{
  "model": "segmentation model",
  "horizontal_flip": true,
  "decoder_norm": "layernorm",
  "decoder_activation": "gelu",
  "decoder_block": "basic",
  "decoder_dropout": 0.1,
  "decoder_attention": false,
  "residual_init": "none",
  "shampoo_beta": 0.99,
  "max_precond_dim": 1024,
  "decay_fraction": 0.3,
  "final_lr_fraction": 0.1
}
Rows from block 2 of the decoder of a small segmentation model, named by matrix and row number. Rows with one number belong to one channel. Each number is 200 + 40 x the weight over its row's rms, rounded and kept within 0 to 999. All counts start at 0.
After each channel's rows are labels from the 100 images, of 14976, where the channel reaches its highest value: "top examples" is what is common among them; "peak at" is the part of the image that holds the peak. Only what is clearly more common there than usual is listed. The data: rosettes with rotational symmetry.
# convs0: first 3x3 conv (decoder.decb.0.0.convs.0.weight, 192x192x3x3, each kernel summed), inputs 64-127
# convs1: second 3x3 conv (decoder.decb.0.0.convs.1.weight, 192x192x3x3, transposed, each kernel summed), outputs 64-127

convs0.15,221,186,184,248,215,151,253,248,252,200,217,180,191,224,197,215,155,247,209,282,199,224,190,253,202,138,168,206,297,133,174,183,212,305,251,215,215,179,200,219,243,199,205,231,202,322,124,169,242,133,180,197,218,204,164,163,159,170,160,203,200,192,192,195
convs1.15,220,238,209,154,266,198,135,141,188,270,260,257,274,254,242,136,237,149,250,119,211,216,173,132,185,216,236,202,155,261,180,191,221,198,205,158,230,203,225,165,228,193,197,194,219,159,227,242,91,264,169,248,238,160,255,265,222,233,284,168,210,147,173,169
top examples: three-fold; four-fold
peak at: middle left

convs0.48,247,204,154,257,229,186,268,171,216,190,224,206,173,140,233,170,175,284,146,251,204,204,239,322,215,123,175,225,152,134,234,204,202,164,242,211,164,232,186,165,173,195,235,217,152,234,189,273,229,161,227,196,222,185,244,196,214,197,189,213,239,157,197,179
convs1.48,151,196,215,158,198,138,214,251,165,198,164,178,187,153,192,205,264,240,216,164,135,236,215,139,175,214,146,230,155,249,150,166,128,174,183,239,158,176,107,194,228,138,209,240,223,177,195,239,284,217,202,197,222,198,160,192,231,196,222,261,178,253,121,193
top examples: pinwheel
peak at: top centre

convs0.156,218,188,222,292,197,180,199,236,186,192,205,176,214,234,266,253,127,210,197,174,222,159,251,182,189,265,141,199,185,223,227,222,232,204,198,174,191,329,238,187,167,181,233,168,190,233,173,266,187,178,238,209,187,226,230,170,143,177,194,206,242,176,218,191
convs1.156,154,207,194,195,239,204,149,216,211,213,227,228,191,198,145,152,242,229,220,205,178,138,191,205,182,172,181,213,173,165,174,225,223,242,211,181,290,151,203,246,226,168,218,232,120,157,260,173,39,223,193,261,189,182,228,233,204,199,142,217,218,128,174,202
top examples: mirrored; off centre
peak at: middle right; top centre

convs0.136,216,192,235,173,170,200,235,195,149,196,193,175,255,184,155,217,246,176,170,130,192,218,194,113,207,176,216,185,205,219,132,222,201,202,116,191,223,176,164,205,220,210,172,189,223,153,137,164,187,242,191,215,182,175,183,160,260,220,186,155,188,170,207,159
convs1.136,212,174,253,246,236,161,222,165,249,238,108,275,150,186,194,239,175,319,169,208,185,182,184,266,215,156,194,203,125,211,156,215,183,111,200,212,210,218,244,156,177,165,173,177,234,188,199,203,262,220,221,159,144,174,173,193,83,206,202,209,122,263,110,240
top examples: pinwheel
peak at: bottom centre

convs0.104,210,201,127,229,181,199,151,174,158,213,174,236,225,207,222,218,175,155,212,138,179,176,216,178,157,220,205,184,117,195,204,202,207,180,260,263,175,192,204,198,236,116,212,180,186,145,144,170,172,233,152,216,170,193,215,253,180,276,246,191,204,198,216,213
convs1.104,246,221,187,193,194,167,232,129,243,226,268,154,229,216,225,287,190,139,195,168,236,190,194,241,186,152,170,209,266,241,191,252,178,157,234,101,257,180,228,135,152,182,222,174,238,250,111,227,132,169,149,271,234,225,164,186,271,153,151,160,284,235,221,149
top examples: pinwheel
peak at: top centre; centre

convs0.0,177,176,230,145,173,244,223,234,195,160,203,228,155,157,171,207,216,265,205,228,232,281,155,191,245,139,186,187,221,264,157,153,196,232,158,140,204,221,116,182,128,252,256,216,236,235,236,223,215,248,185,184,198,216,185,257,121,217,187,227,215,170,208,204
convs1.0,196,195,257,196,223,248,275,166,234,269,242,186,211,140,178,171,178,149,183,173,214,232,178,210,157,195,227,183,183,170,166,158,163,141,197,200,170,199,213,143,257,139,145,168,183,223,151,224,265,115,241,244,303,226,212,216,139,136,234,196,232,181,223,201
top examples: six-fold
peak at: centre

convs0.67,191,215,201,223,217,230,222,230,134,164,198,185,169,187,175,212,138,245,194,245,140,221,164,185,179,123,220,169,117,218,253,197,204,223,226,139,185,213,206,294,158,245,181,238,127,127,157,166,199,181,159,161,212,119,119,159,226,226,151,148,222,232,200,212
convs1.67,223,283,148,147,210,225,163,171,241,212,243,192,201,209,256,162,247,139,204,215,238,212,175,190,218,234,173,209,232,203,200,236,235,144,231,271,243,212,221,157,226,197,242,220,221,196,275,262,94,201,138,281,221,212,250,285,241,171,227,161,229,167,226,250
top examples: five-fold
peak at: centre

convs0.69,244,203,196,154,207,146,237,228,181,187,211,192,161,198,200,148,207,183,185,227,145,184,200,197,235,135,214,184,269,105,109,196,184,228,195,183,246,138,178,176,229,210,223,263,186,220,164,177,211,239,139,206,189,199,156,245,117,252,175,123,236,155,209,158
convs1.69,201,146,281,216,245,176,191,150,165,256,173,192,184,165,171,207,205,264,214,256,191,209,204,180,175,191,233,190,146,211,176,240,166,116,200,169,196,143,226,136,161,158,201,147,231,227,187,236,227,225,289,166,215,188,195,182,149,178,271,214,240,268,140,198
top examples: pinwheel
peak at: top centre

convs0.139,277,208,216,228,202,132,211,217,248,179,214,154,123,237,199,160,204,117,111,232,200,276,202,288,218,227,144,196,192,196,204,228,228,201,206,235,180,156,200,223,204,182,94,227,197,164,228,222,209,163,218,189,216,193,203,198,196,169,204,244,202,155,185,239
convs1.139,216,239,161,159,174,271,205,231,164,253,252,176,234,229,235,221,166,180,244,182,239,231,196,230,169,218,277,202,190,145,243,161,222,209,255,245,200,175,170,150,184,213,280,202,190,221,219,185,96,285,141,205,269,178,228,299,180,197,250,157,170,173,192,201
top examples: pinwheel
peak at: middle left

convs0.64,177,244,174,157,230,191,155,111,172,190,215,227,163,191,212,229,192,236,164,153,179,192,186,230,157,161,284,201,174,244,131,202,172,169,240,229,176,199,172,237,256,181,193,208,223,215,111,182,218,227,194,196,202,188,162,234,226,191,195,142,209,231,184,131
convs1.64,223,181,207,184,318,188,158,170,226,231,223,151,225,217,168,171,149,167,162,202,188,222,196,113,154,178,151,226,157,165,172,178,261,135,176,156,291,161,248,187,206,180,224,185,164,200,204,180,91,260,189,245,238,213,162,236,271,174,208,232,205,291,149,234
top examples: six-fold
peak at: bottom centre

convs0.107,218,213,244,286,190,159,159,87,152,215,195,197,204,182,238,254,145,157,168,169,135,180,243,246,152,209,154,205,119,135,219,224,196,146,203,261,214,234,221,170,268,211,200,155,148,173,173,233,182,147,223,205,212,255,235,150,150,189,276,191,220,210,186,178
convs1.107,218,258,141,153,203,241,189,183,240,228,230,240,220,210,219,189,240,189,187,195,249,221,202,185,240,177,264,225,271,200,207,216,203,243,204,185,216,174,195,226,188,210,252,256,149,196,271,176,0,243,160,272,233,145,194,236,212,166,149,184,231,156,219,254
top examples: mirrored; off centre
peak at: top centre; centre

convs0.163,214,176,165,193,173,199,209,231,206,232,185,157,204,207,227,207,182,223,201,119,135,221,203,197,212,215,199,182,120,292,202,200,229,142,257,232,145,232,144,228,232,184,193,142,214,290,267,223,171,155,205,225,158,198,182,236,197,240,245,264,237,207,168,234
convs1.163,142,232,225,235,264,174,161,178,163,223,234,222,199,209,192,230,209,279,208,191,202,274,237,178,179,195,179,194,180,214,150,248,214,145,185,173,262,145,248,182,226,169,218,195,170,225,164,196,186,209,215,222,148,196,207,175,230,211,235,197,158,173,161,138
top examples: dark
peak at: middle left

convs0.33,214,154,147,273,194,224,254,239,244,204,162,180,156,182,198,220,207,178,193,100,175,176,195,222,178,231,99,163,232,207,218,191,196,210,133,171,150,171,211,241,157,171,101,150,234,232,210,262,158,127,196,181,153,212,148,183,235,222,178,236,253,235,173,230
convs1.33,221,223,202,181,220,213,158,139,186,261,257,294,202,243,230,219,239,149,173,170,210,167,157,187,255,179,247,210,180,236,214,194,179,277,216,251,213,199,245,201,222,218,276,252,189,121,194,164,0,231,189,251,248,167,205,204,150,248,225,200,128,140,185,165
top examples: five-fold
peak at: middle left

convs0.44,232,177,171,160,223,148,169,167,250,204,218,136,112,194,170,200,165,181,160,100,197,190,245,142,132,167,165,189,233,179,179,198,214,294,145,172,210,209,199,164,152,181,183,220,223,167,179,161,235,100,191,171,194,220,227,230,203,161,151,197,185,165,153,188
convs1.44,189,182,243,239,168,186,212,247,216,237,200,247,199,276,179,155,215,280,203,242,214,295,201,169,303,236,182,194,194,245,217,188,182,236,210,256,158,256,219,215,135,219,195,179,189,203,150,254,222,231,223,139,161,227,233,247,226,187,246,266,184,182,153,272
top examples: pinwheel
peak at: top centre

convs0.9,241,184,194,244,213,233,160,187,149,262,152,193,248,171,218,151,181,230,209,196,180,191,184,158,218,255,235,167,170,234,284,180,212,230,147,228,187,285,194,207,231,242,287,115,152,139,204,230,162,183,197,183,154,268,126,202,221,182,254,196,181,187,169,208
convs1.9,99,258,204,152,190,219,207,225,253,124,237,130,222,216,168,142,240,259,217,225,268,215,226,167,228,183,290,216,235,176,156,170,202,245,142,218,178,219,189,239,225,185,204,253,230,278,178,229,104,173,218,193,188,168,208,153,190,140,153,194,172,121,244,236
top examples: mirrored
peak at: bottom right

convs0.165,181,225,208,192,212,247,229,275,207,167,206,203,171,214,172,134,117,253,276,254,167,229,195,251,186,246,220,202,144,215,230,177,182,208,199,303,210,182,190,148,311,191,183,297,239,179,328,211,204,156,271,208,218,171,196,130,167,196,212,254,137,212,171,218
convs1.165,241,223,146,118,238,165,226,196,250,272,243,179,221,247,259,208,226,170,152,206,184,191,207,237,224,175,190,214,207,246,196,241,200,115,230,73,209,170,162,169,142,208,240,205,216,178,141,214,74,219,97,261,213,179,173,297,234,161,195,119,184,183,286,200
top examples: five-fold
peak at: centre

convs0.189,235,208,242,223,241,146,230,155,240,157,185,160,142,193,213,223,193,191,146,206,244,133,201,181,141,210,177,189,167,177,156,199,210,240,215,141,218,195,229,242,120,146,154,242,94,200,203,240,177,179,142,190,194,210,244,152,205,172,216,218,189,251,205,245
convs1.189,189,234,153,157,236,197,174,176,201,226,115,246,186,263,276,243,191,170,251,144,213,242,205,172,268,273,198,206,164,179,227,199,261,187,226,235,238,225,253,213,229,159,211,185,247,169,254,225,118,230,271,300,207,172,214,226,214,234,159,188,196,212,228,235
top examples: six-fold
peak at: top left

convs0.157,191,191,300,160,198,197,168,137,146,279,188,242,263,196,165,197,204,202,200,159,235,202,190,161,208,168,220,209,312,175,261,188,163,159,175,172,192,168,179,253,177,114,233,171,171,172,151,201,176,254,319,188,197,236,177,209,218,175,173,184,197,208,243,254
convs1.157,200,227,212,194,83,220,215,178,176,152,167,295,179,170,171,250,128,158,250,202,209,216,202,250,208,223,222,257,195,128,253,180,205,224,231,226,185,210,202,165,171,228,210,245,200,213,264,176,221,170,181,229,207,144,218,204,213,263,162,191,234,190,284,152
top examples: mirrored; off centre
peak at: middle left

convs0.181,165,176,181,205,200,188,230,276,211,227,183,170,192,181,223,197,205,180,129,151,189,147,170,248,144,147,138,150,276,217,183,172,192,210,127,205,163,184,172,257,196,144,206,203,210,248,178,156,179,220,205,139,151,252,159,195,152,223,143,217,192,213,184,194
convs1.181,252,228,202,137,121,173,212,205,191,263,202,175,218,260,243,202,185,94,169,239,166,220,139,145,249,253,166,208,241,169,190,214,210,167,271,210,258,237,201,158,250,201,228,239,236,163,176,189,128,175,219,207,213,145,182,225,147,221,278,196,191,169,214,210
top examples: three-fold; four-fold
peak at: centre; middle right

convs0.28,204,214,208,156,208,175,239,232,252,187,195,200,156,176,190,93,241,267,178,236,176,275,167,236,189,162,197,170,114,178,251,170,191,218,193,163,219,173,198,233,224,309,198,178,146,169,203,204,220,193,166,143,203,138,146,228,236,236,205,261,230,259,162,148
convs1.28,224,230,191,163,224,172,232,177,129,297,322,144,226,211,209,198,176,149,217,220,168,197,209,148,198,214,227,152,211,217,183,191,225,145,195,228,194,248,228,121,238,127,181,239,289,174,195,243,191,205,192,271,279,248,236,237,197,182,255,172,213,147,223,207
top examples: four-fold
peak at: centre

convs0.110,185,175,302,280,183,156,293,139,97,227,176,234,194,154,181,235,188,183,135,199,178,216,178,130,186,219,199,207,160,154,153,221,182,211,104,180,193,205,213,225,155,180,138,138,154,118,258,165,177,233,195,186,184,168,192,188,177,138,234,132,181,229,199,189
convs1.110,265,262,119,120,189,225,246,209,254,263,214,174,233,248,255,158,221,191,226,195,194,159,174,217,227,166,220,252,239,208,247,250,215,162,226,164,235,191,254,112,157,142,234,183,233,212,183,205,57,204,178,275,264,186,211,262,167,148,197,126,227,215,297,241
top examples: pinwheel; nine-fold
peak at: centre

convs0.40,185,220,232,214,182,198,235,237,149,197,190,212,206,154,196,157,266,159,176,264,219,280,206,127,182,187,178,222,262,166,109,179,179,205,165,164,232,225,143,157,192,201,195,255,222,189,206,140,203,223,235,181,204,156,229,159,251,176,171,173,210,148,201,181
convs1.40,252,118,264,231,222,134,241,218,214,207,174,233,243,259,139,159,173,260,195,203,216,194,111,212,210,218,223,233,201,257,232,228,180,155,232,219,166,192,231,157,156,212,115,236,248,223,217,167,195,249,315,217,144,98,200,250,162,212,205,212,224,204,201,140
top examples: pinwheel; nine-fold; ten-fold
peak at: bottom centre

convs0.162,150,192,205,197,208,101,209,93,241,184,156,219,169,175,219,284,196,169,70,207,244,137,164,214,194,199,188,189,271,121,180,156,154,194,241,206,177,211,146,254,185,189,261,174,141,214,168,175,167,200,179,126,159,217,217,197,121,158,183,187,223,205,185,196
convs1.162,223,237,157,173,248,244,211,204,175,302,218,202,231,212,249,153,213,161,219,174,207,184,134,164,250,274,148,195,149,211,205,201,235,187,210,209,185,218,306,202,279,141,170,206,217,149,278,239,11,217,224,261,193,198,237,282,235,158,273,223,201,146,231,226
top examples: five-fold
peak at: top centre

convs0.84,188,203,207,205,205,102,252,175,211,246,208,219,227,221,191,178,190,215,134,185,196,250,192,215,177,154,193,230,152,120,150,196,173,191,132,187,218,208,212,154,175,228,248,71,154,115,197,245,203,194,181,184,219,157,200,175,175,168,202,288,215,214,206,196
convs1.84,168,186,203,126,246,204,213,231,190,293,256,202,224,257,160,102,196,234,196,208,131,139,169,213,227,167,229,230,177,237,230,232,205,186,266,190,200,204,279,127,166,176,229,225,170,164,213,233,160,204,224,210,270,209,191,277,178,143,228,190,228,157,215,114
top examples: pinwheel; dark; six-fold
peak at: bottom centre

convs0.41,246,214,186,201,214,245,210,309,277,185,207,207,151,247,181,119,222,187,239,260,207,192,214,245,210,178,273,185,239,131,206,160,218,247,265,213,222,214,237,178,217,199,149,262,185,287,170,257,223,144,209,219,212,201,188,199,237,140,152,204,189,207,168,182
convs1.41,142,233,226,199,218,220,92,134,117,224,298,228,237,232,251,169,226,198,230,154,224,235,219,172,160,202,207,239,161,211,192,221,204,197,159,216,152,199,131,221,212,185,215,178,216,166,236,199,168,287,220,241,216,211,187,236,208,276,211,121,187,191,165,188
top examples: four-fold; three-fold
peak at: top left